{"input": "log_mel", "widths": [96, 112, 144, 176], "learning_rate": 0.039, "orthogonalizer": "newton_schulz_5", "lr_schedule": "wsd", "weight_decay": 0.05}
Rows from block 3 of a small CTC audio transcriber, named by matrix and row number. Each number is 128 + 32 x the weight over its row's rms, rounded and kept within 0 to 255. All counts start at 0.
After each channel's rows are labels from the 100 clips, of 14976, where the channel reaches its highest value: "responds to" is what is common among them; "peak on" is the class under the peak. Only what is clearly more common there than usual is listed. The data: melodies that start on their tonic, played by one synthesised instrument. In brackets: how many of the 100.
# conv: width-5 conv (model.blocks.3.conv.weight, 144x144x5, each kernel summed), inputs 0-71

conv.75 [ 97 116 138 134 119 152  63 176 154 160 154 102 143 133 195 151 156 123 134 119 132 147 100 133  88 108 105 140 100 177 134 118 182 107  69 125 135 110 167 173 122 186 214 124 161 116 100 185 157 141 120 116 156 107  99 146  80 107 110  82 127 150 166 145 118  76  88  63 137 112 116 162]
responds to: rumble (30); pink noise (30); bass guitar-like (26)
peak on: no note (69)

conv.52 [135  40 124 125 144 115  70 202 123 141  78 132 195 133 112 120 108 130 120 166  99  97 128 123 146 143 120 148 171 177 165 114  65 164 177 165 139 176 104 136  62 152 110 132  91 182  97 164 108 172 102 137 123 111 105  94 190 106 123  92 171 149 175 107 144 169  73  90  53 116 180 122]
responds to: the note G# (96); the note C# (69); tonic: C# (27)
peak on: G#4 (44)

conv.85 [127 149 140 123 145 196 163 140 164 136  93 112 166 108 151 125  97 164 171 156 112 137 106 134 183  92 168  68 196 158 139 142 159 125 137 148  85 134  90 114  76 122 136 118 160 108 115  89 125 114 181 145 166 138 116 170  74  74 175  92 115  94  75  39 108 118  99 125  85  69  88 119]
responds to: the note B (67); tonic: E (25)
peak on: B3 (59); C4 (32)

conv.59 [ 67 122 160 111  82 136 155 145  96 179 113  87 124 156 117  90 130 156 145 170  88 127  88 119  88 154 129 146 132 124 167 121 130 170 130 108 113 184 157 117  71 225 195 146 168 165 207  67 130 166 141 185  88 140 184  95 120 130  86  63 136 147 131 141 135 132 133 159 106  95 144  63]
responds to: marimba-like (27)
peak on: C5 (36); B4 (25)

conv.107 [146 105  65 100  95  78 130 153 115  98 149 108 116 153 164 139 136 160  95 116 159 158 120 157  89 224 129 142 109 196 167 148  76 137 139 140 122 110 100 102 135 125 149  53  88 119  96 129 163 158 130 182 111 119 157  80 133 109  68 142  89 159 137 129 131 144 196 140 148  96 123  96]
responds to: the note D# (100); bass guitar-like (28)
peak on: D#3 (65)

conv.58 [131 177 105 110 146 205  67 183 166 157  99 169 176 157 167 129 151 135 124 136 135 124  87  85 119  87 164 129 149 157 175 115 150 207 159 114 150 131 122 110 184 120 194 129 118 103 186  94 188 124 131  99 173 154  85  94  93 175 106 108 155 150 123 108 172 110  60 108 103  85 130 111]
responds to: pink noise (34); bass guitar-like (30); rumble (27); sine tone (25)
peak on: no note (83)

conv.28 [122 156 155 105 115 216 120  84 113 120 152 152 139 208 159 148  95 101 155 143 132 116 132 135 160 147 115 148 115  85  62 141  54 166 132 136 169 131 136 110 149 146 126 107 150 174 111 178 109  78 140 127 152 100  78  84 172 137 166 112 128 115 164 198  94 201 107 159 132  88 141  94]
responds to: pink noise (50); bass guitar-like (31); white noise (29)
peak on: no note (100)

conv.128 [121 137 123 116 128  79 163 134 103 177  59  77 125 136 145 140 111 110 202 118 191 104 130 197 116 127  94  90  78 131  71 121 145 107 100  98 148 108 200 126 145 137 126 162 150 121 105 139 175 135 100 149 134 142 135  89 141 136  97 137 105 102 114 117 128 175 114 126 133 114 154 143]
responds to: the note A# (100); tonic: A# (28)
peak on: A#4 (88)

conv.76 [ 93 188 105 112  89 147  57 120 170 160  81  92 132 118  59 117 116  99  87 117 123 153 141 109 136 137 197 112 104 152 147 142 164 127 119  94 156   3 119 160 130 120 131  88 128 110 128 107 146 140  96 164 107 145  82 130  97 104 116 148 124 124 124 103 163 127 118 138 208 103 159 131]
responds to: the note D (100); tonic: G (25)
peak on: D4 (78)

conv.141 [117 119 107  81 177  79 104 123 119 163 143 101 103 103 122  87 137  69 163 160 118 134 117 135 113 107  82 127  94 140 138 118 107  92 199 166 120 144 153  89 104  89 145  97 139 156 115  88 108 107 160 131 153 108 109 122 192 196 121 128  76 137  82  69 174 145 111 107 128 185  84  63]
responds to: the note C# (88); the note G# (67); tonic: C# (27); tonic: G# (25)
peak on: C#5 (45)

conv.33 [155 149 153 103 214 189 105 134 192 106  84 111 132 165 159 144 120 111 109 151 144 148 144 123 120 126  92 109  80 140 114 148  89  72 153 194 182 200  93 123 221 142 125 171 135 110 101  62 107 175 152  94 129 138 133 121  96 159 157 141 113 159 153  97 145 160 116 104 107 137 149 179]
responds to: the note C# (99); the note F# (68); tonic: F# (32)
peak on: C#5 (63)

conv.0 [122  89 127  81 128 192 164 154 120  93 124 121 132 160 147 112 148 160 109  90 156 155 160 170 149  65 157 107 188 156 130 152 163  78  67 106 118 113  86 182 101 112 127 176 149 178 129 122 108 194 128 110 128 117  64 145 215 158 187 166 105 135 113  94  80  75  85 111 114  91 140 125]
responds to: the note F (88)
peak on: F4 (74)

conv.93 [ 83 198 132 100 150 164 110 139 124 132 217 121 111 137 104 115 154  74 141 156 109 131 167 177 114 121 186 100 111 146 106 144 128 144  93 108 119 115 116 107 156 127  54 152 154  73 110 102 117 122 128 207 126 133  76 110  67 112 127 194  96 117 100 121 122 159  96  98  98 115  89 143]
responds to: the note A# (99)
peak on: A#3 (47)

conv.20 [119 103 130 148 125 128 107  70 149 155 144 136  91 116 101  98 104 152 110 120 126 113 124 126 127 131 107 151 189 115 130 133 131 117 100 120 133 143 144 196 108 142  82 151 144 137 126  93 147 114 157 173 152  72 180 186 139 174  91  79 126 137 111  92 161 152 183 145  23 138 120 121]
responds to: the note C# (70)
peak on: C#4 (27)

conv.133 [148 140 115 107 135  95 130 111 137 120  86 173 145 146  97 126 170 124 148 160 166 144  89 146 106 128 177 142  99 209 146 106 138  93 134 144 208 145 159 140 135 106 146 165 124 174 125 120  65 118 122  60 118 138 187 126 113 166 148 130 126 143 134 113 143 132 111 146 143 186 181 111]
responds to: the note F (65)
peak on: F3 (55); E3 (28)

conv.122 [ 96 157 152 155 160 143 135  89 142 133 111 178  97 141  88 154  77 206 116 129  72 151 145 129 176 103 126 186  97 108 128 119 181 118 124  61  87  50 163 136 173 145 179 136 100 127  97  88 135 128 130  75 129 105  71 134  95 167  46 159 132 139 129 133 140 126 155 188 138 144 110 150]
responds to: sine tone (30)
peak on: F#5 (50); G5 (37)

conv.50 [ 60 145  63 123 118 114 183 167  76 153  65 121 181 140 128 138 111 103  66  98 147 111 122 114 130 148 114  93 140 183 129 181 176 142 162 139 141 130 107 110 115 141  84 117 140 118  77 107 178 138 139  71 137 102 137  94 118 170 125 138 163 139 141 101 149 112 110 115 218 127 131 139]
responds to: the note F# (94); the note C# (73)
peak on: F#4 (39); F#5 (26)

conv.88 [164 157 107  99  92 118 143 101 104  87 125 148  89 224 184 130 109 101 136 129 137 153 142 104 159 139 133 128 110 136 106 132 106 107 106 131  91 105 136 102 156 138 148 121 157  93 168  79 134 130 145 159 148 194 168 167 133 130 150  98 140  80 103 117 153 109 126 106 115 154  66 118]
responds to: the note F (97); tonic: F (25)
peak on: F4 (59)

conv.137 [ 89 159 130 210 128 123 107  81 101  71 153 117  91 134 109 135 112  73 152  94 123 127 115 145 107 130 104 159 168 130 110  63 141 159 145 119 150  86 106 149 200 148 172 166 123 126 151 121 144 167 149 175 134 106 129  91 111 155 162 128 145 151 143 124 128 145 106 107 144  68 221  85]
responds to: the note D (100); tonic: G (27)
peak on: D5 (83)

conv.45 [178 138 142 107 103 112 105 132 123 159  88 170 120 159 147 151 151 118 121 124 109 135 130 213 192 119 152 127 142  82 137  97 158 101 103 152 183 140 107 169 145 145 171 165 134 124 108 155 163 139 125  89 129  74  46  99 114 111  82  94  78 100 118 174 104 111  91 104 118 135  77  80]
responds to: the note A (77); tonic: G (26)
peak on: A5 (34)

conv.120 [155 118 101 111 128 113 157 155 185 131 110 132 109 145 148  59 130 111 165 148 112 115 135 164  93 119 116 100 166 150 176 136  82 168 143 127 150 121 143 116 152 146 168 143 198 170 131 129 184  48  65 138 153 148 126 119  81 113  41 107 163 110 130 107 128  80 201  97  96 151  80 124]
responds to: the note B (99); pace: slow (67)
peak on: B4 (87)

conv.125 [137 117 151 152  86  99  98 140  78 103 104  93 139  83 102  85 145 161 145 114 104 156 158  75 157 145 138 165 167 160 157  91 111  95 147 150  85 121 130 127 142  82 137 164 105 151 135 115 119 117 143 127 146 130  36 133  97  90 161 151 139 150 173 111 155 160 182  94 223 151  81 134]
responds to: the note D# (92)
peak on: D#5 (33)

conv.100 [129 130 113  95  77 131  59 128 135 107 170 135 161  77 133 160 153 100 135 121 147  68 132  91 125 100 162 135 141 181 101 105 119 188 134 118 142 108 101 102 140 108 108 170 163 125 113 137  89  41  83 126 107 120 100 161 105 146 182 120 148 164 148 165 129  94  25 175 172 131 108 158]
responds to: the note A# (67); bass guitar-like (33)
peak on: A#3 (46)

conv.92 [112  90  84 137 181 178  52 137  95  82 141 151 138 153 153 120  70  94 143 153 108  84 134 135 111 129 104 124 122 170 149 114 119 152 118 148 155 101  96 138 156 150  94 153  70 110 143 152 161 108 133 143 165 135  78  90  94 104 112 131 202 115 138 129 170 133 146 118 150 135 148 137]
responds to: pink noise (56); bass guitar-like (28)
peak on: no note (100)

conv.114 [165 123 152  86 124  56 115 120 125 132 145 206 163 152 143 154 124 152 177  81 135 120 127 126 130 134 202  83 157 105 142 125 167  93 133 108 144 132 109 122 122 122  88 107 147 118 115 128 147 102 129 202 137  86  87 124 102  56 110 172  79 109 110  95 127 148  97  39 160 111 149 130]
responds to: staccato (53)
peak on: C#4 (44); D4 (29)

conv.1 [ 99 132 140  98 127 126 136 199 104 111  90 108 123 159 131  82  67 118 131 138 130 119 165  99 143 192 123 168 139 144 114 101 139 140 183  92 145 125  98 109 111  65  87  97  79 126 170 187 159 143 170 175 108 151 164 127 123 127 110 131 108 176 163 155 156 201  62 153 119 100 150 144]
responds to: the note D# (100); tonic: G# (26)
peak on: D#3 (67); D#4 (27)

conv.32 [146 106 147 144 192 103 178  95 149 168 128 166 163 143 149 155 102 152 126 151 127  99 134 165 161 130 157 156  56  92 120 127  85 117 130  70 203 131 105  82 130 131 179  81  98 136  96 189 131 147  88 131 168  66 137 130  81 104 141 115 102 115 163 164  93 104 190 162  77 118 100 103]
responds to: the note G (90); pace: slow (62); marimba-like (37); tonic: G (34)
peak on: G4 (68)

conv.3 [117 146 122 147 140 135 116 154 130 159 107 153 134 182 175 129 143 160 123  77 150 144 129 120 110  78 142  70 123 126 113 132 144 142 112 127 125  95  72 149 150 126  89  55  71  68 140 134  60 173 120 112 121 133 107  93 136 114  97 122 150  82 133 151  91 160 107 108  45 117  97 111]
responds to: the note A (64); pink noise (25)
peak on: A4 (42)

conv.71 [177 147 138  99 127 207 122 169 181  99 194 138 146 157 227 147 143 159 132 170 108 101 136 123 126 124 111 139 130 172  50  96 111 148  99  86 135 144 151  99 166 155 109 159 108  98  96 127 147  91 140  77 163 104 119 210  93  93 159 160 134 146 108 144 131  94  98  68  83 140 149 156]
responds to: reverberation (60); pink noise (37); thin (high-pass) (30); bass guitar-like (26)
peak on: no note (95)

conv.83 [111 108 130 118  94 112  80 119 151 149  54  95 156 157 147 129 129 137 128 120  83 103 163 142 143 114  86  68 105 142 172 125 163  91 112  88 149 183 140  85 154 130 161  92 153 171  61 174 133 106 161 158 152 114 142 144 122  70  94  88 152 102 131 149 116 113 138 154 173 140 161 125]
responds to: the note D# (100); bass guitar-like (34)
peak on: D#3 (72); D#4 (25)

conv.78 [ 61 163 159 193 100 138 129  93 124  98  49 169 142 161 166 129 144  37 126 135 133 149  93 133 136 122  99 142 151 156 141 130 155  97 131 137 112 129  98 152 165 101  95  67 142 179  83 115 131 110 145 205 138 165 111 160 138 137 132 108  88 137  87  81 148  74 105 104 104 208 133 102]
responds to: the note F# (92)
peak on: F#3 (76)

conv.99 [163 114 213 140 160 168 133 172 159 111 132 106 162 141 111 125 136 137 198 166 130 131 129  70 141 166 159  99 109 131 113 155 110  98 103 202 166 115 122 117  75 114 180  80 125 221 146  87 106 116 185 104 108 148 124 173  95 169 153 165 112  98  96 124 148 138 172 125 172 122 150 175]
responds to: the note C (70)
peak on: C4 (65); B3 (30)

conv.116 [127  66 120 208 131  73 136 133  92 132 151 138 104 139 197  96 149  98 134 107  63 126 128 146 115 156 204 143  45 131 188 138 137 131  88 141 115 201 217 120  99 143 134 108 158  98 124 107 108 112 141 189 151 132  59 142 135 132 127 202 137 136 143 157 156  95 114 123 120  72  85 162]
responds to: the note G# (85)
peak on: G#5 (55)

conv.139 [107 184 164 143 123 100 132 155 138  93 174 147 103 147 148 143 185  96 160 115 156 177  70  65 133 131  95  49 124 172 130 100 150 144  79 134 105 141 127 136 148 151 105 124 153 161 149  94 187 118 148 109 144  92 150 126 174 159 110  70  68 114 189 122 141 197 100 130 103 162 149 132]
responds to: the note F (71); pace: slow (69); marimba-like (50)
peak on: F4 (38)

conv.105 [143 171 131 109 150 156 180 147 129  73 111 192  70 132  80 144 148 191 123  91 145 125  95 120 146 105 105 109 216 115  97 130  98 136 120 141 152 101 124 140  96  90  80 169 145 152 112 121 159 145 246 122 138 126 147  77 201 123  84 172 112 132 144 148 161 152 139  97 127 156  96  89]
responds to: the note F (95); tonic: F (27)
peak on: F3 (72)

conv.109 [103 127 108 196 135  98 142 146  78 153 135 196 121  85 114 101 178  61 166 135 165 132 121 129 143 112 138 158 132 111 125 150 103 145 154  58 140 149 130 136 149 102 167 109 117 131 195 105 123  48 131 211 117 177  52 125  84 149 169 131  68 105 158 106  82  73 146 102  67  60 148 160]
responds to: the note G# (79); tonic: G# (26)
peak on: G#3 (62)

conv.129 [162  69 143 146 163 143 122 135 133 112  69 102 164 127 187  92 166 172  82 137 108  99 119 117 123 116 138 150 124 108 153 137 172 128 151 143 126 159  66 137 136 129  86  37  98  92 139 180  96 116 188 128 151 116 179 151 184 153 116 174 126 150 103 167 107 148  85 112  97 126 101  94]
responds to: the note D# (96); staccato (56)
peak on: D#5 (62)

conv.143 [181 198 152 155 188 128 173 115 125 124 156  94 166 156  78 146 191  98 137 102 174 116  91 179  68 155 111 144  52 157 137  83 155  72 135 105 106 139 124 156 106 137 131  87 142  88 157 122 117 155 141  86 126 146 194 143 130 109 175 121 175 124  99 124 104 131 123 109  62 101  83 112]
responds to: the note F# (97)
peak on: F#5 (67); F#4 (26)

conv.41 [ 91 125 130 122 118  97 149 182 131 100 122  99  54 195 107 145  88 126 113  93  78 175 158  97 108 148 130 141 139 160 138 139 112 122 139 111 177  97 127 132 141 157 123 105  86 146  94 102 134 157 144  70 143  87 123 240 106 171 135 126 105 154 169 158  88  94 113 123 146  90 106 107]
responds to: the note F (93)
peak on: F5 (79)

conv.112 [132 121  75 160 135 160  87 134 149 114 125  91 130  64 112 127 132 160 123 121 130 125 112 192 167 140 124 177 122 135 106 117 104  51 100 156 170 104 150 138 150 145 121 133  92 117  91 141 138 129 132 156 146  92 117 124 131 119 174 130 161 103  90 177 138 159 155  81  80  81 174  66]
responds to: the note D (84); marimba-like (29); tonic: G (25)
peak on: D5 (66)

conv.47 [130 140 176 121 137 119 113 184  82 124 110 112 110 119 213  84 110 110 132 129 138 145 108  96 107  79 169 144  48 163 155  88 159 148 139 161 131 155 122 152 135 121 133  92  68 203  96  81  88 147 148 103 115 147 119 107 122 129 184 141 141 123 151  96 127  77 137 171 171 163 114 180]
responds to: the note C (77); bass guitar-like (26)
peak on: C4 (54)

conv.5 [ 79 127 123  74 130  83 208 151 161 136 173 140 115  45  64 111 152 130  93 123 193 141  90 137 114 128 111 164  98 133 150 133 135 123 165 162 158 118 141 159 247 135  86 172 108 154  74 174 116 133 159 163 100 126 147 149 208  98  81  81 135 129 178 131 139 140 105  85 143 165 139 131]
responds to: sine tone (31)
peak on: C#6 (42); D#6 (25)

conv.27 [154 130  88 113 108  72 173 104 132  95  86 124  72 130 193 106 119 119 167 105  79 116 120 134 116 132 126 183 112 146 112  92 105 161 135  84 168  99 119 118 160 128 174 134 200  94 133 158 113 131 112 176 117 140 156 115 116 142 110 108  94 135 118 165  61 147  99 143 180 107 174 104]
responds to: the note G (84)
peak on: G3 (58)

conv.81 [127 113  78  65 120 128 106 167 134  79 128 118  77 126 146 149  94  92  85  82  91 122 116 114 141 106  92  44 116 154 116 123 115 129  63 164 128 167 154 158 104 139  88 129 131 115 177 135 179 104 171 160 109  63 164  65 104  99 138  74  98  61  97 136  76 177 179 160 142  74 145 171]
responds to: the note C# (96); the note F# (69); tonic: F# (30)
peak on: C#5 (74)

conv.49 [182 128 141  90 166 188 127 128 150  54 198  87 140 119 138 118 155 140  36 134  95 163 106 136 118  98 152 166 172  95 147 154  77 137 169 124 108 118 134 164 157 125  98 127  96 157  68 166 145  50 148 106 107  95 135 124 142  85 123  77  81 137 117 105 141  67 160 124 135 117 138 158]
responds to: the note B (100); tonic: E (27)
peak on: B3 (68)

conv.26 [144 108 122 211 147 154 123 167 140 116  97  58  97  78 199  99 144 179 110 178 128 118 124 108 114 103 123  91 144  91  71 123 126  92 140 148 123 121 135 122  92 131 144  88 172 189 114 155 208 134 131 155 135 166 161 121 155  97 134 113 182 116  83 180 136 109 125 116 104 163 132 116]
responds to: the note B (72); tonic: B (33)
peak on: B3 (47); D#5 (27)

conv.113 [207 108 183 107 158 109  88  89 100 144 121 142 153 139 127 146 148 152 131  60 104 133  56 137 188 134 170 147 118 156 167 153 186 107 154 158 107  57 156 130 104 148 155 107 148 117 154 111 130 114 132  93 151 109 116 125 130 155  91  55 107  77 192 138 121 143 115 104 135 118 101 150]
responds to: the note B (84)
peak on: B5 (76)

conv.104 [134 137  88 125 145 142 150 134 146 143 141 161 122 154 182 122  98 101 125 170 141 112 168 196  81 126  75 137 186 142  99 123 110 127 112 184 134 166 113 126 106 165 106 100 131  80 118 147  80 167 110  98 110 151  47  84  96 172 133  50 146 123 120 140  98 107 122  56  97 103 121 123]
responds to: the note G (77); the note C (70); staccato (60)
peak on: C5 (44)

conv.67 [114 164  82 129  96 103 111 141 136 120 143 123 131  88 127 125 144 182 120 110 162 143 153 144 103 109 155 103 194 116 164 156 110 119 183 107 162 199 146 116  99 109 141 131 142 136 127 120 136 124 111 141 100 136 207 121 125 119 106 192 140 215 122 124 101 152 107 151 124 195 150  99]
responds to: pink noise (31); tonic: G# (26)
peak on: D#3 (32)

conv.95 [ 82 115 144 129 101 160 130 116 118  87  81  56 177 180 207 143 123 101 158 109  73 129 127 111 111 108  74 125 195 163 129  85 196 196 108 138 125 146 135 123 106 134 163 147 141 120  88 148 125  99 128 158 169 160 135 163 150 152 141 128 124 149 111 140  90 140 198 152 169  84 184 126]
responds to: the note F# (85); electric piano-like (26)
peak on: F#3 (41); F#4 (33)

conv.56 [114 166 117 107 153 119 124 156  90  82 145 170 107 134  90 146 152 111 103 146 123  72 142 115 129 101 175 110 102 126 140 176 110 197 188 168 105  63  76 104 141 130  96 101 184 102 171 139 140 131 139 168  50  77 114  86 151 165 118 150 111 148 142  92 142  91 160 142  76  60 165 141]
responds to: the note E (74)
peak on: E5 (45)

conv.87 [ 98 120 109  96 110 164 115 140 130 114 167  59 101 120 168 116 100 144 145 123 125  81 108 191 116 137 175 190 158 137 165 111 118  73 101 189 122 119 135 114 135 120  62 118 146  91 166 122  98 118 101 101 110 129 117 113 105 133 156 133  76 138 191 121 129 106 145 150 195 134 122 216]
responds to: the note G (81); the note C (74); tonic: C (36)
peak on: C6 (26)

conv.68 [ 72 131 143 127 167 169 108 125 205 129 122 161 119  83 203  93  95 154 204 149 127  91 183 104 133 147 113 126  75 132 143  81 119 122 121 118 149 155 127 173  82 140 145 123  85 117 118 172  58  92 141 109  87 179 109 121 135 128 181 135 128 130  88 149 105  94 161 126  87 185  86 104]
responds to: the note C (87)
peak on: C5 (76)

conv.89 [194 172 125 136  98 102 127 168 133  61 112 117 117 124 108 137 121 117 114 108 111 120 111 151 166  46 141 103 107 110 141 211 110 140 174 102  95 100 171 143  70 170  76  41 117 112 157 165  65 106  87 155 172 113 154 127 154 103 149 170 131 125 131 175 108 172 150 137 153  79  94 118]
responds to: the note D (95)
peak on: D5 (30); D4 (29)

conv.23 [176 154 115 109 123 137 131 121 162 182 123 152 127 122 134 104 143  96  95 124 155 144 157 141 111  91  99 101 160 173 113  97  96 156 107  99 156 112  75 160 148 140  78 117 155  73 101 135 121 154 146 137 114 156  93 199 105 179 110  71 174 127 122 119 172 123 163 155 112  78 169 114]
responds to: the note A# (90); marimba-like (35)
peak on: A#5 (85)

conv.102 [156  83  82 157 135 130 100 208 140 123 112 186 139 112 132  76 125 203  99 112 127 173 153  98 124 114 122 109  87  82 123 132 183 101 144 112  56 127 108 146 205 131 166 151 112 145 100 136  63  79 171 121 155 132 165 125 131 153 104 131 103 109 153 159 104  87 127 113 107 122 126 153]
responds to: the note G# (92)
peak on: G#4 (30)

conv.115 [136  69 116 149 140 123 137 106 126  88 118 189  72 130 138 130 178 137 176 119 128 138  96 120 122 110 196 154 137 143 146 151 130 173 124 166 140 127 118 143 127 151  62 126 159 111 214 114 110  98  69 122 108 164  78 143 125 167 130 145 114 154 163 172  85 201 131  87 125 128  92 104]
responds to: marimba-like (37)
peak on: G#3 (40); A3 (28)

conv.43 [213 167  96 123 138 106 159 142 183  91 125 111 107 172  92 155 149  75 122 162 189 178 130 153  96 103  84  85 109 115 113  98 151 123 115 106 110  98 138 133 134 171 128 156 187 180  82 102 143 131  99 175 168 136  94 146 127 106  80 155 103 158 138  96  71 135 105 116 122 124 180  98]
responds to: the note A# (100)
peak on: A#4 (71)

conv.140 [121 151 130 127 106 204 132 114  73  98  34 118 116 118 203 135 113 108  93 117 120 137 114 119  90  84 125 129  96 137 169 131 104 112 175 126 193 115 123 125  74 105  93 133 133  79 136 137 110 132 130 142 142 131 114 138 160 210 172 189 134 135 143 101 111 167 131 118 176 108  92 188]
responds to: the note C (100); the note G (68); tonic: C (32)
peak on: C5 (38)

conv.13 [114 117 135 123 128  85  98 117 153 142 138 128 190 106 136 121 131  84 156  99 123 158 152 136 122  87 138 164 178 115 159 128 151 165 150 128 149  60 106 117 182 118 208 131 164  65 184  82  66 135 126 186 127 144 150 141  94 166 133 155  81 111 145 137 107 174  95 118 145 106 141  92]
responds to: the note G (78); electric piano-like (31)
peak on: G3 (71)

conv.37 [112 138 150  75 174  92  85 135 135 144 181  74 128  85  69 135 145 136  80 109 121 166 139 125 158 140 125  80 108 129 155 126 131 128 126 203 157 123 139 119 100 123  72 114 126 132 107 180 179 112 140 124 135 178  50 179 142 104 156  88 162 164 135 126 104 124  95 145  97 101  97 176]
responds to: the note B (88)
peak on: B3 (47)

conv.16 [101 122  59 136 118  97 134  73 121 106 157  91 200 169 183 132 143 150 127 134 138 109 112 146  65 115 173 134 172 110 119 136 140 174 175 146 160 159  81 135 233 128 136 126 107 118 115  84 167  55 115 110 122  74 124 122 108 152  92 153 153 130 175  76 137  86 141 117 133 110 128 166]
responds to: pink noise (44); bass guitar-like (40); rumble (32)
peak on: no note (100)